From a checkpoint of a small multi-label image tagger: arch vit.
Rows from block 5 of a small multi-label image tagger, named by matrix and row number. Rows with one number within an expert belong to one neuron, the router's apart. Each number is 50 + 15 x the weight over its row's rms, rounded and kept within 0 to 99. All counts start at 0.
After each expert's rows are labels from the 100 images, of 14848, where the router gives the expert most weight on average: "top examples" is what is common among them. Only what is clearly more common there than usual is listed. The data: single toy objects rendered from many sides on busy backdrops.
# router: router (model.blocks.5.mlp.router.weight, 32x160), inputs 80-159
# up: expert up (model.blocks.5.mlp.up, 32x80x160), inputs 80-159
# down: expert down (model.blocks.5.mlp.down, 32x160x80, transposed), outputs 80-159

# expert 6
router.6:50 42 58 58 67 42 46 58 50 38 44 47 50 47 50 52 31 70 22 47 42 49 38 52 71 53 64 24 56 43 46 36 47 71 54 52 37 65 23 78 34 16 57 53 69 58 60 45 60 29 47 58 41 57 66 52 48 59 54 48 52 55 49 55 59 47 47 05 25 62 68 59 46 65 42 44 42 49 25 34
up.0:35 75 27 56 30 42 82 28 93 59 55 70 69 59 40 50 34 51 53 82 51 67 54 40 46 33 34 48 78 55 50 82 37 70 41 55 47 67 52 48 56 49 43 47 69 60 37 66 37 55 44 32 54 40 67 73 59 59 63 41 52 48 61 09 60 54 44 43 74 36 67 39 23 41 67 63 63 47 23 56
down.0:71 12 38 34 40 77 52 69 40 42 46 49 64 53 57 32 45 28 54 60 48 49 29 56 34 53 36 59 59 54 21 54 78 56 69 59 45 53 39 59 51 52 65 53 46 65 38 22 47 53 61 34 52 49 53 84 26 58 67 65 40 56 57 41 43 49 15 56 25 41 56 63 48 66 57 38 47 59 59 54
up.1:58 45 55 75 44 46 53 54 41 78 50 46 69 76 53 59 47 40 46 36 25 56 49 45 45 42 00 61 37 57 72 77 47 35 29 42 44 60 56 43 45 60 49 18 38 56 47 51 48 59 46 65 68 38 59 57 62 60 40 53 46 71 55 28 32 59 48 70 46 52 37 64 51 45 49 75 67 55 58 67
down.1:40 74 52 58 70 46 26 43 46 66 43 35 61 54 22 55 64 52 44 36 19 67 71 60 64 34 14 47 39 42 78 62 29 44 44 38 59 63 64 70 65 42 35 44 46 46 39 58 41 72 34 69 45 62 56 21 66 64 33 53 40 54 59 56 57 35 79 49 56 46 47 37 46 30 68 39 62 60 46 55
top examples: flower

# expert 31
router.31:65 49 67 65 37 55 52 37 61 39 61 42 64 61 38 58 22 39 36 21 41 55 61 36 57 41 28 77 72 50 50 30 58 56 40 45 61 75 61 25 47 63 44 56 62 41 75 83 18 56 55 38 60 19 36 64 36 58 66 70 61 56 54 64 69 43 78 43 40 67 45 36 48 69 52 53 67 50 92 43
up.0:51 59 55 49 43 51 60 59 55 60 42 83 38 48 21 45 68 48 28 39 39 50 36 67 31 68 81 55 56 31 42 45 45 67 51 36 53 19 25 61 29 45 34 67 64 44 37 72 43 28 46 44 48 50 42 57 62 35 44 49 59 42 37 63 63 42 59 55 34 75 61 40 56 65 19 33 29 41 44 51
down.0:57 29 60 71 40 60 17 62 55 61 64 49 92 62 53 56 53 40 52 68 40 65 37 44 61 28 32 36 30 56 47 61 29 71 44 45 52 60 56 67 24 52 26 46 58 66 12 59 51 81 77 37 51 47 73 58 48 69 61 52 26 50 53 50 38 44 71 57 52 54 30 40 38 71 77 49 50 53 40 69
up.1:49 61 66 53 50 46 57 57 66 43 66 44 57 61 56 43 48 51 68 63 64 69 41 47 57 47 80 54 53 77 64 58 35 50 48 55 37 63 46 45 42 78 51 64 90 53 31 44 44 42 65 40 45 68 69 36 64 64 70 58 42 71 37 56 34 62 44 49 56 35 52 44 67 39 76 42 79 45 39 00
down.1:29 37 54 23 40 75 08 51 44 41 57 50 62 59 47 44 62 50 54 44 60 52 52 82 35 44 29 33 32 58 30 65 84 32 47 50 61 44 41 48 38 45 47 36 44 48 21 23 64 73 49 31 66 63 53 55 42 51 48 39 07 70 50 58 27 47 63 49 66 45 64 51 39 56 38 37 61 44 52 46
top examples: bottle

# expert 20
router.20:63 24 75 51 31 40 42 38 48 36 52 50 54 46 48 43 45 42 58 32 32 61 36 64 58 78 26 57 58 57 81 35 53 71 48 25 44 60 55 44 40 67 38 64 55 47 60 77 29 54 34 49 67 43 16 55 75 33 59 83 72 34 40 69 48 27 74 53 58 69 73 29 39 53 50 49 55 62 73 47
up.0:46 66 65 62 15 49 27 75 48 46 57 50 29 48 11 46 58 65 69 54 57 58 55 78 14 43 45 50 46 45 35 60 51 55 66 39 43 38 61 46 41 74 41 57 79 31 46 50 43 55 50 43 49 68 75 84 52 37 42 54 49 63 52 97 52 39 81 56 32 57 62 53 64 58 48 40 46 51 75 58
down.0:29 43 47 67 57 73 36 78 20 79 70 30 31 37 57 34 64 55 47 51 31 51 75 83 38 45 84 81 70 55 65 40 66 45 80 31 53 37 52 38 60 17 37 37 49 48 51 74 46 50 47 36 40 67 69 73 53 39 43 48 53 45 56 35 71 68 59 37 53 68 25 36 49 36 39 69 48 68 47 57
up.1:59 46 56 44 62 42 74 53 61 52 47 35 43 35 54 37 14 61 53 56 33 25 55 37 66 51 37 59 69 79 52 31 66 56 38 52 20 55 22 45 51 49 43 24 33 82 62 56 42 90 37 52 51 58 37 71 71 53 38 37 51 76 60 32 64 32 48 41 26 38 16 28 50 50 68 67 51 46 63 39
down.1:59 29 59 73 30 65 55 37 45 30 38 44 65 27 17 47 71 42 73 56 65 35 54 42 35 30 44 67 32 65 44 45 45 43 68 52 65 59 62 51 42 67 74 27 69 43 45 32 47 60 54 47 39 39 72 04 38 76 60 51 46 36 72 42 51 38 40 64 68 38 35 49 77 34 77 46 38 42 48 46
top examples: pine; blue

# expert 22
router.22:44 27 61 47 40 40 67 51 44 30 61 61 85 76 63 45 29 59 47 50 49 56 64 39 39 24 55 40 65 64 60 62 20 65 69 40 46 62 72 31 47 57 26 45 38 38 45 46 24 54 62 40 28 48 66 47 20 48 49 38 53 44 52 46 56 33 79 45 63 47 72 29 55 60 46 37 40 51 79 27
up.0:41 56 67 69 25 39 51 67 47 63 57 71 59 32 41 36 42 64 63 96 62 45 26 51 40 55 23 65 43 66 51 74 33 58 50 35 27 45 56 74 24 15 55 38 51 66 50 42 73 42 49 63 57 76 51 47 73 46 30 37 65 43 48 59 77 31 77 47 31 48 36 49 27 50 44 71 46 61 26 45
down.0:58 59 42 57 68 44 36 49 55 64 72 59 64 35 72 26 96 51 75 55 55 36 47 60 46 57 66 47 53 66 68 42 56 30 55 47 43 56 45 44 55 39 76 29 58 50 39 38 62 49 55 40 69 61 52 52 50 60 68 35 29 79 46 45 25 62 26 17 74 56 57 80 66 70 48 73 38 47 50 45
up.1:74 51 30 45 42 75 53 57 75 54 44 53 33 71 48 60 41 62 44 61 41 59 67 52 60 48 46 67 22 51 36 39 63 38 43 67 51 42 64 61 63 58 37 34 82 40 59 46 43 40 47 48 35 66 43 38 50 39 70 45 20 30 62 62 76 58 32 51 60 68 46 39 46 45 70 40 35 40 57 46
down.1:60 54 36 47 53 39 52 55 48 58 17 79 36 62 45 52 47 19 67 57 41 36 21 53 41 52 83 37 64 12 65 42 72 55 39 40 50 21 51 71 45 47 65 99 32 50 56 47 65 46 64 53 46 28 47 53 47 39 35 59 52 29 22 66 63 40 64 49 53 28 51 64 36 28 50 29 34 75 53 80
top examples: metallic; white

# expert 27
router.27:62 31 59 84 42 52 62 39 53 30 40 65 49 43 35 35 34 46 45 45 45 59 38 42 57 72 32 56 58 76 51 71 34 81 60 34 51 58 39 22 25 72 77 59 49 55 40 67 53 40 54 43 32 49 37 32 75 35 36 68 67 33 21 57 42 23 69 40 76 69 62 18 40 43 29 73 66 56 68 45
up.0:62 37 24 44 75 80 28 64 52 65 35 47 33 42 58 46 66 44 37 47 44 70 43 37 73 58 94 50 28 24 47 46 54 36 45 60 57 37 42 64 80 68 38 65 52 27 86 63 84 56 39 49 25 46 36 20 46 46 45 59 45 63 31 77 32 36 45 61 29 48 58 43 50 70 45 67 66 49 60 45
down.0:48 42 56 65 72 36 29 26 34 60 57 79 59 46 47 16 75 39 59 52 62 42 49 62 74 51 23 51 46 67 61 37 42 63 60 49 66 37 73 48 53 34 57 33 67 66 43 56 31 58 68 31 48 38 55 41 46 59 25 38 68 56 48 71 67 36 41 48 59 35 30 49 38 79 42 60 52 60 50 75
up.1:58 42 19 33 58 46 72 58 61 65 45 54 73 62 39 53 67 59 38 46 39 71 59 66 63 45 70 35 46 56 44 39 70 45 53 46 55 39 64 65 58 51 61 46 32 43 45 43 64 90 37 39 51 64 55 16 54 60 45 55 45 63 46 49 48 38 42 60 33 28 45 71 60 36 56 62 71 47 54 68
down.1:55 56 45 62 71 14 54 45 20 59 73 53 51 68 82 36 70 71 47 32 62 41 46 44 47 34 48 59 31 60 62 50 37 41 57 50 85 49 54 55 59 48 37 58 36 43 73 62 19 33 60 54 44 37 40 52 37 33 49 46 62 46 27 44 58 25 36 50 51 54 71 54 51 61 39 45 07 58 37 51
top examples: house

# expert 4
router.4:53 44 40 36 49 38 44 29 44 44 44 40 44 54 24 24 65 44 30 36 63 40 51 24 64 70 58 36 15 31 43 58 57 58 32 41 47 44 65 50 56 51 48 51 56 35 51 52 47 40 59 64 71 72 44 55 45 43 62 68 05 30 58 69 57 73 33 65 42 76 59 48 49 28 23 29 54 29 50 56
up.0:43 33 61 35 47 84 28 55 34 48 60 41 52 53 46 32 39 61 75 61 41 34 45 54 48 52 39 40 43 33 32 77 38 49 70 55 65 47 75 13 39 88 45 49 66 59 54 34 44 49 45 17 36 55 45 46 57 55 26 56 56 44 39 47 29 61 48 52 60 41 53 60 61 79 75 44 31 38 55 44
down.0:29 50 47 47 41 58 76 68 21 37 62 62 59 50 56 47 22 38 61 49 47 29 45 70 47 56 65 58 64 55 60 44 55 30 46 43 41 20 65 69 28 37 70 54 48 36 35 36 63 59 76 31 41 52 56 43 78 47 55 37 27 65 67 30 38 58 72 41 54 38 41 70 25 63 56 44 35 53 64 49
up.1:41 41 77 54 54 29 24 18 43 30 49 58 23 46 59 53 33 32 28 65 30 45 43 44 46 66 38 39 48 46 20 52 47 51 65 29 44 28 47 61 42 51 48 66 54 42 54 22 76 75 35 32 41 69 48 57 62 41 64 51 53 43 36 75 22 43 53 54 54 44 55 54 29 42 38 39 87 27 33 49
down.1:31 29 33 53 62 37 67 46 41 30 73 36 77 44 33 66 62 53 40 48 25 66 54 54 61 76 69 70 29 58 41 38 49 32 68 35 26 50 56 49 26 52 53 25 57 68 52 59 62 63 48 39 74 65 55 59 54 53 63 56 40 43 55 65 30 65 58 59 30 63 32 36 52 50 58 62 37 63 14 38
top examples: black; pine

# expert 9
router.9:63 96 46 41 83 45 52 23 38 66 39 64 42 56 18 16 43 73 66 57 53 37 42 38 47 45 50 51 65 54 48 58 39 60 60 69 27 50 43 72 52 57 29 60 68 51 51 42 50 62 38 58 66 40 55 55 64 54 31 36 50 45 53 25 24 45 51 42 61 41 37 56 56 50 62 66 56 25 54 35
up.0:67 30 71 69 69 41 25 49 45 36 43 28 57 40 42 50 86 28 69 32 28 32 39 41 58 39 66 33 38 48 72 38 51 26 79 61 48 32 41 27 39 49 76 72 30 33 55 55 86 60 73 70 48 44 46 59 39 48 70 44 48 67 38 72 59 39 48 33 43 52 38 77 49 43 51 49 56 58 79 40
down.0:57 22 48 56 31 38 26 61 66 82 54 48 62 45 65 62 27 59 16 62 62 44 51 46 76 52 47 47 46 51 50 36 37 57 49 31 50 53 81 56 49 33 53 50 73 81 28 50 66 37 42 41 35 90 89 56 42 36 51 52 63 48 39 46 88 56 53 50 52 85 41 58 45 80 23 52 44 41 54 63
up.1:38 53 31 52 45 69 09 84 57 38 46 50 47 53 63 53 24 51 59 25 61 82 44 43 49 78 51 33 59 46 69 85 70 49 40 39 78 57 47 42 54 59 29 62 59 49 31 60 81 39 40 43 57 37 57 39 54 79 49 44 43 55 65 37 53 46 47 69 50 48 29 40 61 20 48 33 50 50 58 44
down.1:41 61 37 53 65 47 49 44 33 35 51 55 36 62 43 68 49 73 48 62 27 71 45 64 62 70 40 45 51 45 45 46 79 36 60 41 51 53 36 77 45 52 55 71 53 67 58 32 61 67 45 55 47 36 34 36 47 43 38 64 43 26 49 69 26 21 57 53 41 66 54 36 77 50 40 75 45 33 33 60
top examples: duck; from above

# expert 26
router.26:60 53 82 71 51 30 78 58 40 40 59 43 56 18 54 44 33 09 54 34 63 61 44 54 38 63 29 56 47 73 82 66 16 54 28 62 54 45 75 46 44 37 46 60 41 58 53 66 40 47 44 41 45 31 16 47 68 28 58 60 58 37 26 54 52 53 44 67 42 19 43 43 24 69 55 62 37 57 70 55
up.0:45 68 32 33 54 41 81 32 58 40 51 63 52 55 16 48 63 52 31 66 39 38 60 50 53 60 54 74 35 52 47 66 45 39 36 47 37 57 44 38 62 47 57 52 53 57 17 39 44 71 60 37 59 43 82 59 48 69 58 36 46 60 99 46 53 77 42 57 40 43 46 51 68 29 59 46 84 52 64 64
down.0:32 35 44 60 60 61 49 80 50 36 42 56 65 37 74 62 49 27 31 31 32 54 24 47 37 68 75 78 41 70 63 57 65 41 54 60 45 42 30 49 55 47 35 45 39 51 49 42 59 35 89 49 57 49 46 34 49 43 37 48 29 59 26 71 58 42 57 33 33 58 20 20 14 45 39 42 91 60 59 19
up.1:58 73 33 57 53 47 49 37 49 56 53 55 57 39 18 53 59 65 48 59 64 25 45 54 49 34 35 39 31 73 50 35 33 39 33 61 26 58 32 54 54 63 66 76 44 49 26 46 40 52 31 49 44 58 20 70 49 41 57 69 53 52 62 85 10 53 44 55 63 36 63 61 76 62 60 64 42 47 62 37
down.1:36 48 31 25 50 65 82 08 54 53 31 58 46 48 40 33 56 34 64 73 39 49 39 44 32 65 56 55 47 60 45 60 48 28 61 60 34 42 54 59 29 29 39 37 38 43 68 36 55 30 57 51 56 63 30 11 51 67 48 40 55 40 55 48 42 70 44 50 54 14 44 02 48 43 52 60 57 28 58 61
top examples: metallic; from below; pine

# expert 3
router.3:50 24 69 55 38 59 69 74 49 47 28 41 40 50 63 41 45 32 60 11 50 45 52 73 65 49 23 59 49 59 55 59 34 78 62 24 25 63 40 44 16 52 50 57 56 54 40 57 33 68 46 53 71 31 23 55 72 26 78 80 67 46 28 80 36 37 53 43 57 86 57 24 29 45 59 91 68 62 81 42
up.0:38 42 51 36 53 64 11 75 40 31 43 39 73 73 61 76 68 32 53 23 64 44 64 63 39 30 41 05 38 45 45 59 76 35 44 38 49 70 55 51 23 57 63 60 58 49 21 26 46 76 48 58 61 53 72 50 31 59 59 55 36 86 52 74 32 48 54 44 51 53 62 55 66 35 53 38 61 45 64 47
down.0:46 53 52 52 35 49 24 54 31 60 85 37 66 47 10 48 47 44 46 50 26 53 58 49 46 82 56 15 37 30 52 32 49 14 55 64 54 50 36 45 30 49 46 30 44 36 66 60 43 56 52 63 46 80 50 53 25 66 62 46 78 59 60 74 49 66 35 36 35 74 48 43 59 60 31 45 51 34 57 33
up.1:45 81 75 79 31 54 38 61 27 30 44 51 57 22 53 61 28 43 53 57 50 50 77 33 32 66 44 41 37 46 56 65 32 39 50 56 38 46 64 55 49 74 22 45 68 20 40 47 26 35 65 37 51 68 52 73 35 32 50 51 46 58 50 60 33 62 53 42 72 40 81 59 47 59 42 39 59 41 29 39
down.1:50 29 13 71 83 41 29 35 54 77 46 39 44 58 58 44 61 62 56 28 79 84 46 57 28 15 42 23 54 65 14 38 40 48 73 47 74 33 39 57 61 56 60 58 70 32 34 38 83 88 35 40 38 57 51 31 73 44 48 62 65 60 28 44 29 63 52 69 31 43 61 57 76 32 31 55 51 40 63 60
top examples: dumbbell

# expert 11
router.11:49 86 51 51 49 72 49 75 46 49 53 50 45 55 28 52 56 58 42 34 62 58 60 23 69 63 33 35 48 63 66 33 20 35 23 49 36 64 29 61 60 59 23 34 45 53 58 50 56 41 43 64 69 51 69 74 60 37 62 54 32 65 77 40 34 56 28 58 47 41 45 50 59 50 48 35 57 45 66 32
up.0:71 78 73 50 54 09 73 56 48 52 64 69 62 62 39 58 43 60 65 59 41 46 51 30 42 66 51 54 78 53 52 38 44 58 41 46 39 51 34 54 31 55 64 61 76 39 54 42 44 18 56 46 81 40 55 66 28 58 58 44 51 40 33 36 58 38 49 34 51 39 60 35 86 60 46 11 44 35 57 40
down.0:58 28 45 71 49 47 40 52 45 30 68 41 23 64 32 69 50 65 25 65 64 64 53 71 51 36 74 46 57 37 38 29 54 35 58 45 30 48 35 51 43 28 79 39 38 48 53 41 50 55 48 35 70 43 44 35 60 36 31 33 44 49 43 40 50 44 64 34 24 61 79 33 75 78 39 47 63 79 65 64
up.1:66 40 47 75 57 37 30 47 41 75 35 53 38 39 31 60 46 27 35 51 34 79 44 56 39 43 66 52 58 35 55 81 42 47 51 19 54 26 45 63 86 55 43 73 57 18 57 61 86 65 32 60 46 40 40 26 30 57 38 56 59 58 50 64 37 35 44 46 51 36 25 63 55 39 49 43 82 46 83 71
down.1:59 43 68 38 53 33 63 53 58 57 42 23 49 44 28 52 42 70 66 48 23 56 13 66 54 73 38 68 43 42 44 59 35 65 74 63 35 42 48 43 56 47 55 38 49 56 16 64 35 63 58 53 40 39 13 86 41 46 31 56 53 81 64 16 60 65 65 60 35 69 32 53 18 76 51 46 32 71 83 67
top examples: sofa

# expert 28
router.28:68 30 69 60 31 46 50 21 46 54 48 79 55 39 77 20 60 31 65 26 36 55 30 77 52 60 18 75 45 59 47 29 30 78 51 47 33 40 43 65 28 69 58 66 44 51 48 66 16 45 38 48 58 28 23 48 70 44 64 58 51 60 50 62 59 41 57 45 51 68 45 18 51 63 55 78 62 65 65 32
up.0:50 36 58 42 73 45 60 41 57 29 46 38 48 58 60 56 56 35 74 36 40 72 56 57 30 64 77 72 43 33 36 39 59 42 36 47 53 41 35 54 41 56 47 57 41 62 55 32 52 35 25 59 59 50 63 36 41 58 68 23 51 53 56 56 41 53 38 48 60 19 71 44 64 60 59 23 59 43 36 42
down.0:55 38 54 63 27 68 47 37 49 26 42 29 79 48 45 62 56 65 66 23 18 52 58 59 17 57 71 27 44 53 39 51 55 39 54 37 26 37 27 52 64 94 42 66 61 69 47 41 67 64 38 76 49 36 39 15 39 62 56 61 40 30 52 62 33 48 53 60 33 51 66 42 71 15 75 65 66 47 66 41
up.1:60 49 60 61 54 71 22 53 46 46 46 53 58 16 30 99 24 49 21 61 49 23 57 48 49 69 51 58 05 47 55 71 29 39 41 34 37 87 46 74 35 38 48 55 71 57 62 34 49 83 64 54 58 42 51 60 51 52 42 41 54 53 74 67 23 51 77 58 45 58 52 47 51 35 72 46 53 55 44 70
down.1:40 50 53 43 47 63 65 48 42 37 55 32 67 46 58 35 51 25 47 58 47 28 38 23 32 52 35 30 38 28 56 52 35 45 53 43 49 41 45 27 68 66 27 67 70 50 77 54 38 42 43 42 72 49 56 32 48 53 52 31 69 38 48 67 52 28 37 26 43 46 44 22 43 33 58 61 79 65 34 40
top examples: orange

# expert 10
router.10:74 65 51 49 48 54 58 49 64 69 73 33 33 25 47 80 47 65 67 76 38 47 77 59 21 52 65 62 52 19 41 69 57 37 55 58 69 39 32 53 54 51 47 29 40 40 34 50 66 56 52 44 71 50 71 35 26 80 32 58 36 67 43 56 62 86 48 43 42 43 35 73 71 65 60 45 34 34 51 83
up.0:45 34 42 63 76 48 68 75 35 56 38 44 48 45 69 38 46 16 57 29 37 49 43 22 55 44 40 57 49 43 71 76 54 67 43 57 55 36 67 72 46 44 51 42 69 43 43 35 23 39 40 55 27 46 69 52 69 63 57 21 79 72 69 64 49 56 40 36 67 40 40 29 32 42 70 59 70 32 49 41
down.0:74 22 42 22 53 58 43 71 44 48 71 29 72 49 79 72 44 64 37 41 49 28 50 35 43 41 43 54 88 40 46 55 40 48 47 36 53 38 53 55 42 69 47 63 51 72 49 58 23 50 41 72 32 33 06 64 31 54 60 61 84 59 57 57 53 27 32 42 41 54 46 23 61 58 43 81 53 37 91 42
up.1:26 65 71 43 42 93 44 46 52 38 54 38 33 40 58 39 51 64 58 38 80 51 34 57 56 53 48 14 59 38 45 51 52 59 32 62 53 55 63 64 49 48 62 39 39 70 59 58 64 36 44 45 39 70 44 65 66 50 49 46 41 35 44 31 56 39 64 38 54 80 50 31 39 40 47 56 52 35 24 54
down.1:73 59 53 00 91 43 50 54 23 50 59 63 55 38 50 86 67 25 37 60 41 42 26 66 53 44 82 56 35 36 52 75 31 42 66 30 44 46 63 61 35 58 60 65 46 57 42 72 62 50 43 41 53 50 36 44 44 58 63 43 66 44 54 46 45 61 29 55 57 52 39 48 43 35 59 49 65 58 48 74
top examples: grey; barrel

# expert 8
router.8:59 43 31 67 38 51 46 62 46 54 47 61 57 45 61 38 77 55 45 38 46 39 58 66 63 66 48 38 73 66 37 43 83 40 62 38 19 56 77 42 51 49 90 53 52 53 76 39 49 38 33 49 47 41 42 56 34 41 33 36 48 47 46 37 74 40 64 46 73 56 58 42 64 66 51 49 59 49 60 50
up.0:41 54 26 60 27 57 16 72 37 51 40 53 32 38 52 42 51 56 43 40 47 50 45 78 48 56 38 32 42 38 53 53 68 39 45 51 55 49 62 34 71 40 63 68 50 69 60 57 74 37 56 90 42 55 40 46 53 42 47 59 49 23 42 52 66 65 69 42 39 84 57 60 57 63 31 63 45 52 42 36
down.0:42 70 83 58 56 57 27 52 46 59 51 32 66 68 78 41 53 64 64 16 37 52 69 54 39 41 53 69 68 44 68 85 37 48 55 38 63 45 56 41 30 99 48 48 43 55 34 46 57 76 59 47 32 34 33 36 63 50 40 55 48 67 23 72 36 36 51 34 41 65 44 57 17 29 52 26 54 43 59 37
up.1:27 47 41 44 44 40 68 53 61 46 72 69 78 52 46 73 49 45 65 99 59 59 49 35 72 70 69 32 49 50 47 41 40 45 25 39 39 40 43 59 63 46 40 39 39 26 50 67 46 40 36 44 56 59 63 48 36 60 42 36 52 70 44 33 33 62 33 47 42 21 25 45 61 42 66 59 77 45 21 61
down.1:55 70 56 35 46 57 62 58 60 69 65 34 59 25 17 64 38 68 43 87 41 52 62 50 58 65 49 74 38 51 69 49 40 52 28 34 55 31 55 68 38 54 48 36 34 65 57 87 62 43 37 55 64 44 51 65 59 51 25 38 41 35 57 30 34 41 38 76 25 55 36 68 28 59 41 54 55 43 35 07
top examples: metallic; candle; ladder

# expert 23
router.23:69 24 64 60 44 40 62 43 45 29 58 44 59 35 80 23 46 40 59 14 69 59 54 72 74 68 20 55 53 44 78 43 38 62 40 48 30 48 46 51 58 66 62 65 50 54 49 71 28 55 36 55 60 32 32 39 74 43 70 72 58 34 39 47 50 48 75 51 46 66 60 38 38 63 46 61 73 65 67 36
up.0:67 53 38 59 36 32 47 47 62 41 34 40 70 42 75 62 32 22 53 69 28 39 48 48 56 70 52 29 56 43 77 53 79 78 48 36 22 38 63 94 35 41 59 25 67 63 58 54 38 33 49 73 57 53 32 42 40 36 63 33 47 34 40 53 50 39 43 50 59 56 64 62 50 37 60 49 63 51 59 76
down.0:35 21 29 81 50 68 51 51 37 76 57 31 43 47 54 65 22 53 57 33 56 41 53 23 43 68 58 29 38 36 33 63 44 37 39 38 67 47 51 42 60 41 64 51 42 31 26 40 64 58 47 47 53 45 44 53 57 32 28 81 45 59 66 46 27 61 67 63 25 49 67 48 66 39 38 49 23 44 63 55
up.1:46 43 63 52 81 61 65 34 63 42 52 38 30 53 40 65 26 39 39 49 61 51 34 35 60 62 60 30 82 51 26 39 30 52 43 94 63 63 39 33 54 42 61 43 42 57 40 65 58 50 47 61 41 52 55 69 65 40 94 58 51 55 32 56 75 78 54 22 57 56 33 59 24 79 37 60 38 51 33 55
down.1:60 53 64 28 41 39 69 58 34 26 48 60 49 61 54 64 58 42 55 93 18 52 37 78 29 29 50 48 51 30 47 71 66 62 63 31 65 48 42 65 53 96 37 59 78 57 61 50 27 56 51 56 54 62 43 44 34 71 37 52 23 44 46 29 49 39 47 52 48 43 47 42 41 43 66 37 46 48 56 53
top examples: red

# expert 18
router.18:62 47 84 62 35 46 32 43 58 27 65 32 48 41 06 26 45 47 64 57 72 46 30 58 29 44 23 47 58 61 83 58 58 63 67 59 61 42 71 22 56 65 69 78 45 48 42 88 64 38 28 60 79 67 22 51 77 55 75 57 62 31 67 39 65 65 47 62 49 62 38 27 43 42 49 62 59 58 68 44
up.0:35 34 55 67 44 58 34 42 34 35 68 54 36 43 35 74 48 19 33 50 37 38 44 40 42 41 36 67 20 29 33 80 07 43 69 52 53 50 57 28 44 46 73 59 42 58 55 51 70 49 53 59 45 25 62 41 46 34 46 40 45 27 45 57 61 31 83 62 48 63 33 49 42 54 28 29 55 55 45 51
down.0:28 19 57 35 40 69 37 49 38 43 37 52 43 69 33 69 40 56 38 24 51 30 52 39 45 41 52 30 37 34 51 50 51 56 56 52 33 75 31 43 48 27 58 37 32 42 62 47 34 56 31 48 62 50 14 26 55 66 57 52 52 34 55 52 63 40 92 58 49 22 71 72 52 55 44 45 33 54 56 74
up.1:21 48 67 41 67 68 39 67 66 59 62 38 56 37 51 56 58 86 31 56 55 50 48 52 36 77 37 48 27 50 61 62 47 47 50 66 50 67 60 23 48 43 48 35 33 43 47 38 55 36 57 42 62 41 35 92 53 51 60 21 24 45 71 56 76 37 52 63 55 52 53 31 53 62 44 52 40 62 72 40
down.1:37 65 58 51 72 64 20 63 54 67 46 46 61 54 29 66 64 42 58 52 54 68 58 44 56 80 22 43 38 55 54 67 61 27 55 38 34 40 64 28 52 41 57 37 62 36 39 44 39 60 47 41 60 55 60 52 37 32 74 74 44 58 62 34 54 60 46 66 44 61 47 57 64 61 19 52 45 73 83 70
top examples: level; umbrella; mushroom

# expert 15
router.15:46 23 76 54 49 57 63 43 53 30 29 57 76 46 79 34 36 19 45 53 33 40 35 51 47 74 34 44 44 64 17 43 30 84 72 46 36 53 31 42 54 63 39 55 36 49 38 54 45 61 77 52 60 47 30 22 61 46 41 69 49 41 15 52 52 24 74 58 52 29 57 22 17 42 29 53 47 50 20 39
up.0:36 18 41 74 74 54 52 70 22 43 60 28 54 46 44 82 50 77 34 23 47 66 38 64 38 49 37 32 34 54 56 46 54 43 47 57 40 36 53 46 62 48 24 47 62 41 53 38 45 54 41 77 53 63 40 51 27 48 42 49 53 36 75 66 37 51 41 39 63 72 66 35 55 54 21 62 17 32 87 35
down.0:43 55 38 31 62 56 58 26 41 53 14 67 25 58 05 53 65 61 53 45 60 71 58 35 62 52 64 25 60 48 39 52 41 54 60 74 43 46 45 35 55 37 52 62 31 41 34 56 52 69 54 54 38 41 63 51 52 35 63 34 15 62 20 52 40 66 79 51 52 67 36 66 33 36 46 39 57 66 06 61
up.1:38 65 25 40 47 75 66 40 52 72 48 42 46 46 63 65 31 52 53 85 68 52 66 58 55 59 51 42 56 48 23 49 48 89 48 57 16 47 45 51 55 51 70 51 72 36 28 42 70 52 63 69 41 60 45 22 36 53 26 49 66 54 19 54 37 47 58 53 66 36 29 28 31 53 41 56 39 39 32 63
down.1:59 33 60 47 35 55 50 71 82 34 43 51 58 58 75 32 58 40 36 43 34 59 68 34 20 50 16 41 53 46 37 67 39 64 56 50 47 56 49 73 50 59 46 35 67 17 48 50 34 34 44 64 37 40 19 27 29 43 30 59 46 36 43 44 79 55 61 41 52 57 78 57 42 58 61 61 15 27 48 41
top examples: white